{
  "model": "contrastive image-text model",
  "text_encoder_parallel_block": false,
  "steps": 6700,
  "final_lr_fraction": 0.1
}
Rows from block 4 of the image encoder of a small contrastive image-text model, named by matrix and row number. Rows with one number within an expert belong to one neuron, the router's apart. Each number is 500 + 50 x the weight over its row's rms, rounded and kept within 0 to 999. All counts start at 0. Numbers have three digits each.
Before each expert's rows are labels from the 100 images, of 14848, where the router gives the expert most weight on average: "colour at peak" is the nearest of a few named colours to the mean colour under the peak. Only what is clearly more common there than usual is listed. The data: views of escape-time and Newton fractals. In brackets: how many of the 100.
# router: router (encoder.blocks.4.mlp.router.weight, 32x96, trained with AdamW), inputs 0-95
# up: expert up (encoder.blocks.4.mlp.up, 32x96x96), inputs 0-95
# down: expert down (encoder.blocks.4.mlp.down, 32x96x96, transposed), outputs 0-95

# expert 18
colour at peak: pink (51)
router.18:461562530528563484458458452485495452563433524516522511491442494550525510534525547479518417571511496425421481477449545478446481527459540425421489425486539443513517589446503556560443490581517577449402466521546578496459498464498496581399455407549461479579505399550535573515572422425531566480
up.3:537510461482430481435461482484430502514586433531461460498549576513569507496494466585435539449571562456521349535499564457494531527524527532492489650491484462484443436490528451407469497452481507499417469586519578516575506470497546588611517488445493466465554467536469427494480453565553555500
down.3:542534416522602450535521455517542555479564398535514556561494596518481571600524398517517483463523526491500528494478534528514594458449543484465382541398472482481516454481546508483464486404530537539533438353557426451506463518548397473531477435528431554480479515508522527539535483558474466528
up.4:425492589443492445606543426532436521395562455482478452563527381527464534454461459561485494471470540547568574436519507462432412492603522508502486488524490527516485525452503456527488508480421515526582528445584484470469515548475550561539522522530521491564526511587431467437528451425567543384
down.4:478505528441489516403515461531448527500452540443500583444604510480481510473472460495488523454533503384353522486451498545598488494558460603538535506488462516523463529540569480568547488437488610529483522505544480493487474549493525417463507412514486449585506535483550614470456615481509496387
up.5:529391564603517454506610415498572533540508502449520492511536546527510506534533527550491538486523442400521453451474464455517459458515445453498560372629447485526495518572493486534485459504521500563547438517541505543470511545441446550449475609532581468574526547415477463455487422417523458453
down.5:575462555470459439521523542593558540351544519519521509485533492559513574493493504491485538479479488562562478473481556526506548463490471494435557477366522417584464512517533474517586571436580511421412448505492490462484576550475530455474430511415564529579597432469456494503519452477503444424
up.6:505585541477543430468595534518581498457553570485536465495531552479460555375422493391565568543513439523514453497559514433467422454461442496517455492487493598570481525484534475453486497438557531509561593424433479487629497471495540536488535464523569495500494539498562516404451420480454524457
down.6:503514484456493496481583513485513522504472516406396480544441429436515518569475535465483473450459448507539415462391453546567420579485497512560556638494469475531493549557486466452576484556433389502536555492475480464548492415585574571557496501543551512555422463555515554485511466413534494531
up.7:504443383481424488454517459525522525537541508495428472438546539462423429493627447512388420501455459561463451573503536490466499513513494552491607536462493546541556494577491564568564502503482512573560545517424451470570442408528590493461503497472524468568454584454402509514529500494517451538
down.7:413480592441503574453445564453466502446552523558504463458397532538545500450475494454563367458569469478528546498520529482461532501516511497429639525511517433522461520450543478467397502513476504421576494511538450513484540524434439578484547462588422547478540520511511495639559533543470489484
up.8:442406493543500532503516568391516492543476457488468472499543475522523517451493511464536554490459587551508489446550424501448483605532444612540508512443592484472523427619532521464389564527451538527524492485505552546466479530419479562535508525389513473465457645423519464546511478472462537434
down.8:540456551524481490453506489368485501507455531462535572484595525499530477508415507458575517487507506518510470446444401488510512512549492518412515474447527356523491473554491513460553534448461510557531542496518545559518506399404449503538482598571536436459600536513536474564375590575514455530
up.9:548537469481552499558456515526489507506422401459590461511565437493501545387487535407500507530509568506518541483508485445579514536516391501543440446523425426479581558496456501531532556600466500554495422404467445486521450544509581537460370545500511416513549562551443538494515545456537529449
down.9:501537463404452501487457474474541515425543450550543429540542437465534518462475476492439549460471456505460558493408522535441553499460522463530557474372526447483543416476523487545492523529502498401545569606491506582531495545458518588544483571613599458505500537457424487541389547540555438533

# expert 6
colour at peak: black (70)
router.6:448534555557529450483520564463466464567438484480474491479544539559579432610570483471518499446585386555551494576388542530455531537454495597504577574530412530445408473564492494479486447498449482409537605494478465533453541457518464573502457460528472495491485558534436518497572547516441520486
up.3:535520490525484488442547492494469468413504450486441433574509435587452538449537531381561434632463461419506510509441474569485519536466424474508452554443572432500442545481487575533576531553478522465500562520450441545491574594516485502511510514482625504557546569428452555494459546499431452484
down.3:505479455487505489517411526461412498529547568556419523452462548526590452542555487517553482444555648500400468520423462458583455573486453457475482540471504480459473497517503417423521555598466450553474563509421476522554536514492467489577459601453545503590451526461422553530465526476520471558
up.4:449446595506477535480570470454525537576533558498487496513492551451421512555434582487565420505357501467545580489431553431492515462485470600492453468512472576500524510485520476486520422531545488553542417550565661514559444534426486537451524546568450479493472474532444495486492420513434468500
down.4:526445470452474544518492449541536506413516554455542507541402475415502431374503616550501553494514430438509493536403570526511544518453493536455554577429579525517493456473511512472549600511505530454473454441489560434544491464466506450569560513469397616582511514578495536483535505434454492517
up.5:490545498505481426553428557472545526399477521438530485515483437580473439455481484469639481466504580384546534611547455559458539528529419551526544475483512488478419497561494504488449510526550474548482623465502482524460488530519497476529552476460408475501601459470565487457451571396458515572
down.5:548526468561544558513463443429507454447565482609488581430519552437495476453558626467429560501459520497391542500492457534481552523418479462549362549550556516551529546438516525521526497469590520505479457394430518532454529496540491497494432449468467472562406452530522524459539509526435549540
up.6:452463464485491490496447480544584475569542523511521516479499548524418472595471481528513503480478572525572514426509419437515414511389464512546453483574498476555444500445592555506453511444518549573390514428475505480455568419531512541516564557454516506523486402418583495422519548536632470475
down.6:425449485554494526473433495508586538473524537446474439477415527479558474484533592506531491528516364509544587529453473613461516400432421481503440510470508532569535531542511507413494476540529392482535459547509530451511494507478495508422523479482489476387477535556614545530600568557527518436
up.7:513599447542424508550433555472488538560485523531476509485522441380549524525478555499519551510478487451460443412474490477492496577524487407423422579516496527524551566463572414440529532562490478462495525542508582378589426576429544447510507484455496464480549481486555519573567483438564422515
down.7:593541445537474539493475530512553423507498442483461372448450509528521516536505467504468541416392469486531467550514485533491541586574457583443492388524536454471525563505502536465485561433458594522441536494410513418455462498521444495434411535552546573476585557473553508558559514599476508500
up.8:463562534553529347585544530534486450536414484503436583531474457462518496556516488524568525470568522516545471460521458463548481510460479507439522518513431508565580400414527436504530575591497476490523550485591459490623536439440459451511487559502456478501535496452536402457564451459481405506
down.8:565450392548538449416497487484406517497499462436535495489522583564500500553523465565520486399559411491470516521584505451534540508425558521497516486530476533456446575453515637550595435538542487558545490475569481492420465592524467514536536487528453465523486501408488556551406458427464515445
up.9:511508494513482444577533461384516500453417534509584461398462495532554522533557463484482444543514544539518507493484558545478448659437567426519396536450469480575437569512570483540491556451438382502500469482498466459469432512551481470544571444447500531550529481510524483452504570527536433592
down.9:424606403462578507472513457505575512560501476492430494582529509508494505481496561482506446506523620512360512417431460515510492435438435579489517486522512561500605450489471482541533540411574419494600570574485573497459418514493471492522492493476530572485444520537462445544519484505501415502

# expert 12
colour at peak: brown (91)
router.12:562536527460466435478446515511531548596550490486479595495443468426512497527573540499458445447497467585451523497491455532484500412503512445522416488517570457514545491382469473519488401596509490432504570501514543430478533534496511419514602466413468503439565506418470438595497595455490592466
up.3:558444436477530455510557499529492456452555399420408503452441462493576511545447541529537541508518531525464423507525427531487480506464476488543432509511504510559493518471557503529612506541421453523495453549624382468427512504498424473518444508538529581535422548557497657476494479575560477526
down.3:376536481529529495575456448627460515407533547534450527466485420456483550558429548435513529476517463510561494485412562449458430496521532455476433559524568532476515486483450534530454410541512496610573468458445547564526507558516481482474448545467381454523497506565519548522513576497543442591
up.4:445466493495551521522582520422435454474525513532482434520615580520504496536489559473584426453483555515500609449535462469472448499601417487387542476464377478511512459445459534553475524543567497535475575549483518470589532442496494454482498567472573455560518422454486510389524539489449467553
down.4:481543515537475465497436496501465432561474472469468465429475460495527441570474421386517403436566460472463561567606497478638499537448484484541552501576519496513481486491434463535497491498595588434525493527560475470426524519448443519533541544566538500444516391517454500489539617591513498553
up.5:432529501422447513524459499544552522579475503604497470465522519499513480496593509498502480540397454586478515432500480452556461554560561546487519494498444519442512413483446539625471559483488506538539424499441466490459557617567503608417466488413458503536465488615476438419486538513530435468
down.5:500523445600438466443554481449427563550462509550561478591511473509583507507487452505466486550563498419511426542560429546474552604447511524463530503421583529508434589523555470496435465516591556508443534438490497511431463499514446438584441470547598543513504473464555441426482487421497427524
up.6:532433574562544559460609510426492496418546421516439474454540388516492462369495455564548414498510431489488506576483552478516515420555516576483548542490475475514500485508488477424503453548429508553462398534508472496539521470562514516459450596493493552471510546478514411509574465507631535486
down.6:437545495532464584501424578541558548489567443518492451490526445522474588454423488415435512520488549559541493423458471445401493462402437608423521570504465479513536477483577508472486552503382440487491489506500474461487468465485634507502575583478550510504498529594495520476440484562536572512
up.7:485571444483516445519476497485594441567397579487420510545511475481488523477524513392453495491411516520480529420469479534491516523534397593456543476433532531509446556555549541563501473490496468479569582529504539500542451492393535512466611554521499465391390554534496528461498466547444522604
down.7:413539509517523524505557441463522529516532458522507490462507356589570627451452572475488565518531584503429462475447511405512547472482495507541534530452574429527503522364495555477472487486507489529533460501456543400444612510516472422557433454538571459450580525523567505476515498480439524490
up.8:538438516640468457489553474453525552445489504428438575502478485473440454476576436470557450585456476444509457522483458448504511542535573501535534512524429519471499458430531448480525553487556448500471479560472481487435388398529509548499564597491461551571534418592489495574519483525596496603
down.8:432570478556418566420535487447621524366398490556501449480570496577471583408512469435582531524475478557455543512406435512479540510521446521441467505511546586565518525469494524457600547456467454474509529549508486542513486484493538550446473495501458504516489520461396501497519575409480544532
up.9:415479497466507436470555477583557514399495503495591590479471471488550460425477539420585583538515515544486594524465451599474430350466520521547474486504413520460544609524470455425487485437473414557503477447519543465514542529451508550554423497497512560482497525512583549475492483444526503518
down.9:545470558427588554432548421462408479434484530493483609468462457470415495575597529511499592512490479514464545527563497508547564458413434479516493557552464517449544409541580472511483491548521505576414477491467522536459436540471501528508458425490521588525545509481443457476597446481415587494

# expert 28
colour at peak: grey (48)
router.28:535477567535539541489456489459517495545562515546459414511465526469564508487422545491542493495519447503480461479493508509550459435422458486588546535576622500370512519439608546555517436591400508505486422513546582463525431561488491583525572418448479416538520479479468495518522450548480586445
up.3:518503448527435473536455495428622360411617590513537591474500481427559438504473578481410477429419468514511570530537510518450493488516470529482496465547506617537481500479494510612545453552477501428525454433386517516435531498502530475524471527502548490540573487560556486501518490515479466526
down.3:489581557443515471415505390477500492421522539533533680523532545498479368468417466527612465418534447498527470495571542489539543486627562489566525524488493481516477526532435474565527556521471456443494522477452531497415486450465525508510479430549448513517460441518495555423552517526483484535
up.4:446422453525534487504467536504444441510605421523454513557540499487526505515483395545573580436604564500530445506469508472518494608508474407506464448479447487503355435530580446511532582559488462436575571426473429545502467449563482566592520441470463492532525480527486517490511547490479489555
down.4:526527529569571551481506587456458530570431501505442452591459447492543441502470501497515374504585467406506428597483518460473483455468537479542538466507509409539536578525472421548534513530445498525518502553426602458487544536428560445532407468518445443522447523466588566396546484502499534498
up.5:473445491416564440483515510492538534471544526499502511573626581512475515440456474475480565457437558433483527496445597452556555488569576547465541442488504646475539518477503465525529509436470532567540502475492517450474401410362470530467508518560531524457564444541497577499496431502418480453
down.5:582477436465546473502513478333501542567538565540530517562500451473417490562409475546500530427469499439528467525576479447509442501471507527531475477538481484465508618421530535477468547539587413496549584448512523474461486523465495468455543591499416544570435505524610462497523489475503542392
up.6:529507536537484544542549480567480530542453527477534535584438393507479586587509400540500542468527449513443502429504542593551477568473468434473579484560494542511452522451481494435492477618463442477596505471485564491442510574392480479454454426579457553483560477488508476602429475432457468513
down.6:431509588507545639443539585510480547448574431515562470474526502503458512513595582457476455505490523519522448548476552467533478531512562461446473521534463522516437576447492491459452425564415544534467420488440499372562479452476533557449441522464510519580412530466597505517465446464458544565
up.7:572533533538503440507510502483467508437465436565491430480510494445444544549499530543630433524436504555554526401529567544557497561517455439488494551516480474463489486512481453428459498532501535504564529511427504612579463423439535387510426501497587545466462494530586487507401455593477404553
down.7:516508474524402487500542534428519581482489434524518527452469504506449464578528565481442453433589575516478519499460502516515428347552516596490519513397529492586492435527414544481469518489442554560547502546517498447507624435558459477516456549446443591553482506481440550548515514437449570484
up.8:461480513541558570404526495527558456470562518480583531556499454505450544503495401528462550509454447537469416560451552562473440466443570461501492503581441473523453503546417572642472531464507373446498463467527512491525523548554441504414461605608460560529487492527557522502478534449469457503
down.8:548456444520412422446548568415513631542483552447508487544601554485567524558599430404461530563480500492498503516429449425534545401507486396506487483504536448490516510511502521472538481567556531552540494544488450543549491589522505562551453533526467449464480459523417395497440554483487443491
up.9:506490482514524508414478520488465520522501483425436445530390530481458533591526545490463422454550466427537492491433485449467575483487587488595559462614468474509478503539512498638474604487427532517428422518502556488491489469579606418492559541550519446517474588455510567445536513455512461457
down.9:563523521465592487537500659566479488474513451491512465455486531504443523521528514561661560490552480474486461468482487516472509397426509499388459465494439511551503505431463468378402484472485463504527434515500517536514595548496499531487546556504581467479576550498391551482436536529472548464

# expert 5
colour at peak: pink (43)
router.5:445496482538562440512427492503490541546490507544485491454492517518543443485511612450559450445367436479401457438569497589482460488492534427463429477408421499539453528504542637616470500524525503422530529594537491471496495421531546470451529496467502506476457524472548499517586532537537538402
up.3:477511530554519537452639450390573506430379484535479483469514453536507479408546481520465494521584577506576506520536505432506510449490468440550559463510586516531480580520452502554427551430463518445477487525509517549508438461452481414481543623412562492522468478548387528518502498561456504525
down.3:452554535519455541473484505416526545464550521426475529525505514491576478462517402444518439524529441436461444482575505510480510459612435582539483531480452536528561510551536458438422427551515490463477514526614542611479393461501521493558521492537643387553544477498494458460417492462505541484
up.4:483560543436534503483538516413563550448456544528499528490540587430464534419519535442541543483447596477563524563489494519484468526452519448506529526395560407531556430484534477485562532470511544499450459509477529542576448559495372499533441565471552566516398427418492461454444464599543446450
down.4:517536482514588579533495513434513475552546422423455514480517588448519411493440387455536453538461466503453605472603524569478470377529474517446504550504566465473500548480555448436561550446501538450488547498576510517559522469552511539546477426452613484495519501513491444470498394455570537455
up.5:529417420486432407485566511463489508623517459443546526486467528529636509475450468446542501472537530477529542469464498515451537545508425513582417604426488536554464497573514478448504423490519437581489551482568517440592461573509478520491469510555505458584493548490413395517561466530453502462
down.5:397494581464508484527482463508507423518513588491446542441501496513529479515522521531461596452469554566476551531484502515597433423372492466556554534503428506534486469422395540459496505606537562489463526488483555572448591500509453603513416474459488463521522483467455495471490434609544458581
up.6:572492591452506478466462535528406509567517420490412392600491469460573513460457546473511560569523507477483445565497522529444472453532523435475521452534476530475542552455519523572528553533421567561596444426559470540423571502438474529571466535519435566480469555538467426475558430430516442487
down.6:444418443499530518595462476445527513519509504510461435464439509463481437526517552510546496499556532470437503495423459556504448460497511576475523440598529502500377475420550403525410457415469526566518606570437537500587442521486488493566606491556528449550597575482564471515504511500444527542
up.7:522524498451530558579446575557453517471531526517537517478552463515548458513485458452524506476506583604430476464533514365478389533490478464553468499465460434508500523500539508438406492460489544532578507348504516477536523599553431430488557457511566499449505558479463450628485513494582548451
down.7:439500572511459552482370538515505526467513570521481519464520535437474458447518488507532540416459432555444496514487576516456482558586473549515517496598400449427561464495518369442521466608549505497508562477487471507449525584431529541498478516384461513382521457528541562586526545503530519504
up.8:499505521474476537505508561489490439497477582435408475594481469488495450484546561471482553456473551427517504522537556537555388556399557473515441448551520470461537496543450563516532489454565535546511434451443496544509550541428488516512558541501409504622452469584454462426469440473472511665
down.8:455513376477451590557483412545464566538473552460441543516496450472481430542481468557531461542507546540460401518543600437438476553526503546594450517446536438484497406504522548506628452472548493540438474568469468479481484464527627514542434488486438489456486519570583526498455565529479473478
up.9:549449523503439578569520494383436406528493538506445439532493529479468522488489406428518462543603461452502489521527460500387477520545458410527501498520611471568421586460521516539551490436482524429490521506529468486554471575580505398549496506528520485510537533544503458550556415521617563489
down.9:454513543445499496521462507481504538454484524526566494404515450421476470515374489570464454568484529429499541571407551532500475531511490421575577456515546524555458554584466418457462465498577443517467550553533521571572525488408534552591494490524372458513580477473519463507482526497589419446

# expert 15
colour at peak: black (99)
router.15:444583510572451488417526510513541457559474511452546537524491517512517547469505490613475566552419500514379484522385482465505570568507571513497490385549456485494489498487556610479433465534458524412515498513518523516366549482474514538533533475528457494371512494561408475459459521555552455458
up.3:409404504439589435601480500409529494415513445422484542439500463485521534489604481505520514537571572491579504542449588453487521489469454420494504428539559500540470524547492493617520457493435546440546424522491510422494547457487429545457460512457560498601490508488491518498440612539514483543
down.3:419560450456468372490527558491508515458508569527504498545539570537434410443470525524476589589510485567516499498563448506532494474489530528402444492492416460498529547522528558432477501527525441490498556450569425532546424480484523560504600478522571491565610478462417475440455445417449511588
up.4:515483448444459526512469446485559542459489449467490551452490518457539506460465538554520510640463579502493450452507528563451482477498487387559543510458521436457485461524368525507428570551582495488539607481443560531615479479460487539517443474491453545394429593605539500482495572483532535473
down.4:540528525605490436477530444521539518540453530504401610496548508559447384455459511451580511488596526467536516462508465465572438519592460547521421459430412437475547505483496565487501566476446518389505487543432501549509517523472574477504538528588516554543514388457407528494454476527547498474
up.5:571403560488524402592467535526537513444437433552460552487538496496484499375462548502568497468519471488409499469498532457508482550385404489517525510535535605490441523552500491570483464540647534511511465482431474501557467566518432471529601572506558443460506493448515454484507564459464446514
down.5:595435526479567504491548407506477443529446521505446491526533481515472377538512553540520524507481513478520482436490460588538623508437516588471621512481437465440502464483501503495512524426550599532484469563532515461491443412482562535517474489464521518396404490506536379533630500505466486533
up.6:513595496502532557430442503611426525521535591513513377456523431471489557509535494384515559494430516522533549543455481608530502543524529422600427497524457435425514448489495548505458406477442540497489525519479515473508528528600459504477489447404523604442506532554471476519466455505536535426
down.6:474382543566506475518488510476483386568353432489515470472522520529543517469505459487562480578628494446540424585458506437546534509541461465481640504485475474577459552496530535476464431507533432546508443520564527488436509520461409465519484536558495509585540428495568551545450500498518449503
up.7:400404553563442470397471564553467490481549516496542524456613526520511395448606503481450522488552533508490456464431458436604461563515509469546487498529529468495438509496558567461466581505493497557398465481478534461592485440516532510504416547474483412595526496506466478486587554489572525527
down.7:513538478480389493419544567541479518538541467486486404473528506538481434553473481475455494474499554527562536494443544510586518547559420411552409542534499576503495546583549574463392523514615485485506540526423529440545485558511498536429520507418463508547434483547470487462567449452501534359
up.8:487477421535552508501509492479452426443572435510557498501446553528494460479533404487507407531441534446560484618490539526619460540578424542489438467566427567465550502423452446454533572522579455533536502390463476522439501545530515411557502511509524451563529491532448528548547586434488534476
down.8:535456506467491542555506423449430452471463547520427546425487529449505494522486519537463509502500531547508484472573475487505548482413523510395520437598571600526543630456524451493460540517575480440544490489447481499471467508600522569677496444419516476515463484449497447439410543555498549504
up.9:522443491565500479504476446504530520518455430500460433586556550535502372532458520436403469517544492532547475476472476548582476461476497489525573480458586552563499513449481505497507579498515484501464453483448519502584550436509560527352478557402449508482491532484509542503453534645475378581
down.9:451463525533459612515484521632500544462508487547413498399601487570439546483567486478493546468538527481515469499446500573477494535452479361575498512423539566444530440541492515513530511394498500422485476542409449515549467488536444579522399536481490535522536436495495557573458508579504450474

# expert 13
colour at peak: grey (35)
router.13:539518475599520492528473484575516563487465570467486513581499533409530426422529497519480525520483456574447459536392491445448527514539570537551484487509493547444543512448468533619545492516488579504473508542572519423485603468494478537458540378581462419566508427574501464464557504411532455582
up.3:499534423474446519445524521549442518517433496470500542565504499498549540478560455452389556580566462564503418484485414507516433565467468471565515608526493570582453522416491512381505470501486510474412590450503505531451480465550561570494496582469521554538449517489551550520524522375497510404
down.3:521457462436535590532497543549476497489510475466508419519520532603472515551530551542493492487487523394501489475514418494543428406569489493425562407520441535525384480496547600490499520466457438436437569543548577484471476471551494604471531565457520450542458584486529562559450477474420485598
up.4:460480498447378648516558531422453506508522508452454538540509573523501428361482583449504532481546493471463515439443412505546523435479485480486511539577515508461427473492537589581505513489531514534537523442543577532482490635504448517526497541510524427410427507539530576430545471480492505509
down.4:483487478521514601573497398533486526543526474516487572485538471446597586492486431457491590572474518428517530571472416523448483539472542497519468545529500453521460564560488434558516517539566390411452485589529508396488580442527503403513547532446526447401508475532453475462495489414487473568
up.5:476542466547506458497446571502541498480558543527455430485504411543484543527403535546438533601462530427523580441504441518668557515469496461575583512480605491536514413539526556517444463442459435423513601446407502464551498528496484457541574474505461486518447487473503478442482562495527552521
down.5:622563447476546521528470403524453518480502542644511497495535477506479493598540459410514477372501458518476464511535501442443554597588520459531560486410369443535543521494521474506457471571502453504509584546537512599450508549422523497524486490468489524441497536473435442451476458489501543530
up.6:454536573544474413451481459501514557484489547599517586523569579507491452529479411542493420578418481520516430497425470524418466426486506414532422498520522619560478525470559501477480495580556420424470560514501503551521486471565498471517520510500423571458422476499439600550484504473523475591
down.6:650553453476479553470497513444545537475526603502491450477450476451531483473534536454532502416460428469438437552477532591537446529550497521419514579480470422540502454510441414497426545532441446474490530479555437588513569486550499583506555540552591484552465529467460613452506516465417467470
up.7:499500429456477570429472490344550509565532447590541454451410539426550578577484488557561435504507517518442449514502462418490549490465558569500566558467534448446481470504488538462460504424506461534533480520448512582456595501521555557504500497470501606568525515504588469471413460550475463435
down.7:447541512524504370559484568495382481488512562493473498477502395515524464446541481456445567474466501510437515504489467542523486536509536491583605471487532493536637500502458526541472416526455558415468567580485512521494537474614470469573508510478480557493468502544500393481451458637447436499
up.8:501485489527573475440469585617496522526449492621476462486419483524531516420465473574551507408528501522589423484568536583480459506526520399451424440421495535425474526546455499503504478519471472555599485594496502551461492480515387399509542524496444480435517505526506467483527465501594573508
down.8:541533451512480536543519442447423561427498530511515431535440554587411559529453442440482531539440537550500521489604486538468491481472412477593485536536503431523510410552503456523505571507547561481469519518428516579582475454491536482554489480563477532539501523445484558458398595495353520419
up.9:520532470561417494523396522534512455492515495532500504511458599492543484439479467419507496570534516484453464533457435563474650495465532523538530556489540483535420418552526475508471552499559520561483442594469438436439432414516595498490496521470517417495480579561455584460486483385525523597
down.9:447513514582579531492442465537565447499491468575450482406376459506445538502466525512523512406418415401511473528481524535472508477469547453604619483517490517483461475492498573457509524546525480595497502571500543586506507501450563586554475456438467467449523541601454482463414469507528488590

# expert 7
colour at peak: grey (58)
router.7:541489506503486522488474560553470514501546489551449430583369489458515464511431545588547390478562611492498462461467558495467514434501595494518540529434495502420477558420533533543423413575424507518482448448414542459525526445547469406465593474491491524475543447500541468520509504565585476441
up.3:557434470475447570498501477558485552487510478469481535581537540473512524481485558477455436494424427572460429474533515366495617586564494538583483477542509610540537397476566469540478504425567509506482394517505459520440445475458565473501478553519505457384528544521447509591481453522470540456
down.3:487477486536506460474541443398504472450507459521554533556592454488525505445500547508583549499482542473485580499442453421587486462520545472531660457524493483517386466471515539443498480549434499509528427514506498389474564587517493554533525580518539496448480423498369442596443511517487504568
up.4:534506443543531480378444429538573431438425413493588421450458473405551503509508523489598427512557535589542427493391520510583552447493484523543525473451495585545547514560470538469489424508525431456487551498503521582503520554462579497476459411485530519464488565576492456497508508564471517499
down.4:513613487482518564623480466556406550543509539437486492438490532460495537492527573474505408422517564483572398431534543429406506431388547521432492499417467439546435531527491504496480484535467509547560461535548512463539498536555442528504539492480593472557492569504543587508460429481453520438
up.5:532539466548490518479466497578528537450403472381447549559530554451542583516492483557527571512456443474522435491512484511492515558446548353518600647423463483394523494494553509529449529496577469477507495525515481552465468446554482465558477551491554464440545396431507460563477547474533503502
down.5:608403566517455390526535353500478478524502514591552537501510488607466537422481526539495457564500417506580513501438511561446430516506452478535436438458512442514501510478532528505542470492521518499492512482557486622526491526504596557474504507570507486426492406432486485607448452449511550469
up.6:518675478493504503420481543527487559556513596489532544425595517426488599532501544458422500496460447524467413551519454553467406491540529504482478595532536508480512465430503492443588390540527456491409592481505552405517512482516490504535506478514465467472495414527434492487466529570493558488
down.6:453490621524482521542525503543421493554386427480495521510541545533507527504428521482538446521414568503616536494605603503471457401528456483494496485391517528511496549512529567445498462581591540482472501511540538393468466493421486498495466468505484527451565572455465526537552497433408422485
up.7:526528552550549493518551473574467514552541519507391480504478479580602529457526400539504499451415468402480530520533522524471494539428484575538564434520483515440508417570466502378525523546592563408440530464516431454560490486487483456503484532503600467518573512445588426543454443477500513429
down.7:507479477551488516385554558571443432547457520559490515453481418419547466517489449630563439408546488538514501486473549514531474437513462549518402487480451590431591628518530543511481476517542445544411497456513444503498599522583469567465482437503450524497457487504474515538541446477534473578
up.8:529578448558453498547391481550541543538543453484484549435520450521545545417419542556430585491470501506484518589487425509506578495519420482499641431615541444474429466536517456547499471550502549510514464485512510560438490486417483577536570404531444490430468395460515496506522523487512455499
down.8:509513535432468467456463451522541468529483516566453548480501539560459422508538458598546426514462472514501510544491535494463497487555547537479428420466477402457362602525508426564477542484446557464454494487410560557559519480506520563589573526461443489498540462512382595514489548608484476567
up.9:447601563463560519508548549509544500505531423517551536518543533423544546518451391494426445470552567474568485496418496456506538623451543493430636531392525473502457527440494489427591480452457513471484517430548492486530497432398514512447602489431526490482505557557519531468462512448479490495
down.9:436493541465567524531521539451480498496554528500545501530406460463453444515500541435506413396512544507426444576502553516521560513427503612429485476495513492520473512439445534480509485622542589487499589522601455588432524429419480396465463451501482505444550572545415519519557539530529543472